config.yaml
model: "image classifier"
dataset: "drawings of small networks of dots and links"
train_examples: 48750
image_size: 48
crop_scale_min: 1
horizontal_flip: true
translate: 0.12
targets: ["dot colour"]
num_classes: 12
arch: "vit"
norm: "rmsnorm"
norm_position: "sandwich"
activation: "relu"
mlp_ratio: 6
head_dim: 64
fused_qkv: true
bias: "all"
qk_norm: false
layer_scale_init: 0.1
parallel_block: false
inner_norm: false
patch_size: [4, 4]
conv_stem: false
layers: 10
width: 192
positions: "learned"
pooling: "class_token"
label_smoothing: 0.05
loss: "binary_cross_entropy"
init: "torch_default"
optimizer: "soap"
beta2: 0.99
lr: 0.003
beta1: 0.9
shampoo_beta: 0.99
eps: 1e-08
precondition_frequency: 16
max_precond_dim: 1024
one_sided: false
adamw_lr_other_params: 0.0018
grad_clip: 3.0
l1_shrink: 0.003
steps: 12500
batch_size: 64
epochs: 16.4
lr_schedule: "linear"
final_lr_fraction: 0
warmup_steps: 2500
weight_decay: 0.1
adamw_weight_decay_other_params: 0.01
Rows from block 7 of a small image classifier, named by matrix and row number. Rows with one number belong to one neuron. Each number is 128 + 32 x the weight over its row's rms, rounded and kept within 0 to 255. All counts start at 0. Numbers have three digits each.
After each neuron's rows are labels from the 100 images, of 14976, where the neuron reaches its highest value: "lies over" is the class under the peak; "top examples" is what is common among them. Only what is clearly more common there than usual is listed. The data: drawings of small networks of dots and links.
# fc1: MLP up (model.blocks.7.mlp.fc1.weight, 1152x192), inputs 64-127
# fc2: MLP down (model.blocks.7.mlp.fc2.weight, 192x1152, transposed), outputs 64-127

fc1.303:169144121161145093154167119135110121112131133118131073111120131135141196119214137123112126129128082082146120133089103133123132148191121119152122108132155101139106123185119149027136132142118157
fc2.303:181175127124165166130128152123177130138108126172127139146138119098125196054114127151150130128126128081110135150122137105042080136068124128186123127105083144090125137148144106129118152127080070
lies over: link
top examples: black dots; brown dots; complete

fc1.175:153169143109091128181159068105155093148078180127231144126123175126116198119127061185130117117152109133165094116111128112152128128180141075149151056163131133118109131137067162139176174154131116
fc2.175:142149126161130142134087124113118093125074176110134131102159136157128115183122112157137121125114164130149126195130163111087091142058126130128134163111124128099129097101135157133132136123201070
lies over: dot
top examples: grey dots

fc1.441:069115136097149132101156123144134139129139128094088096104144182121074148112131080181091124124153141085080132139114177113201113128099099077129166186196169162150125147098220113141120111140157196
fc2.441:104164134125129125128110134125115133128090174119128136159132117148126115136128130217128140157130118115145143134128115096111129169078133122100133140171091119140132148109085037146118136130086129
lies over: link
top examples: teal dots

fc1.549:061125125136131146106149123140151138131130121118140082110165171142134126126162108222102098143134145076126124138136149140161132111102131056096163154158127105137168126061225105149112130121117200
fc2.549:116085116125128119135116146126071127107147180091128130111113118141131126147093125207140121129153132123131129106131126129093117139059130127093118140255129129134138133093180063131062104137102201
lies over: link
top examples: teal dots; complete

fc1.264:106091141141121109124107166121096126129174160071088165125117056131130131113150168181147130115152173076118138103104053148113129125216125234191127156131207116120149096197129123085100122139130183
fc2.264:125146109122138176133127129128146163128102141128129144143125123112133108090128120090130133135155155127127130129128125133049034132112162153132142122097058120049115020141145141124128134133144094
lies over: link
top examples: white dots

fc1.114:125074127173176145125143145145151119123152130041142141154133131175117120114130148164133139168148134073113142136199149123159140118144127120072131129116176187128139110144135034134072191176181176
fc2.114:142165140100150163118093116150119190149121135136127130070083128139125141101133154087092157134136113150086124123129139145105093131064130119157163175128077111057118062178097088123126151111194128
lies over: link
top examples: teal dots; complete

fc1.760:116070156129147138109128201122127120136167091079035110146146119134082120129120163121114128146103142089097139119140119142105173115180128204129127179161163191138163094135119127117037135128153107
fc2.760:117185124139138156127119113145149176123133110128127179146115130113131088088129129122126122134114090164106112137129145146080063120154136125129146136107072128068128000188145128118122150114212191
lies over: link
top examples: white dots

fc1.685:044130128146126133092140148122121151118125080116118135148174121112121120120169109255139124129135135077124121174122143119155110129064129066079135199249147189128128142116210074149121112121116206
fc2.685:117102121127134129130136139111104103154162123110127157108125132108130123102130112213122123135143131135127118133128101126119172128000095135130139138152115117130132135142135018126117134119130125
lies over: link
top examples: teal dots

fc1.569:147089107070058154130131094069086119156113094155062107132128159143121125149135116181105148136146140094131147112189104110173145152135092144131139104132129042124107078125169145064081139105067136
fc2.569:056128101113151127130155105135198120135071121213139117158144128151141183133154127092140093125156141128154133120137178205105069152143143132134127086148117130106158192151043206127117107130136064
lies over: dot
top examples: white dots; green dots

fc1.109:169143160085083131134124161127080132096182115124150118145129037192051053115136149147086136105153186135146119142069078110127129100139129163157125104101175147127090163116146150101062142108141148
fc2.109:122118124129123082107061126100142099110071109138116128203133127135145136132175128128128128128158135138149127120129141187096101140106137128118117128116130105082117141147120110126146180128123127
lies over: link; dot
top examples: brown dots

fc1.315:172082090124135112136162190149120079123143176119089118111119119105106125114100237166121151186128142078107154133144084182144203115165166149184123131132163158101141073174092105146057058171147179
fc2.315:125174104128144117129123089139160174136101145123114155163111105108166123046119131145101129124124106115132147145130131101034102138111157104172119120143070113069137015148135098120129137120137135
lies over: link
top examples: white dots; complete

fc1.234:169158132121153153137179100109120075132118198115118159137109207123118148138123076169106086138165115098158102116099128092124108089161127055193142051227125130117107109138091130129211189160160085
fc2.234:143216126128123139118089131118128128129051217094138158127124154200128124134128147152130128129104152148135100153153160132008108129120138142134131137115112147113128084136113128107126116123152084
lies over: dot
top examples: grey dots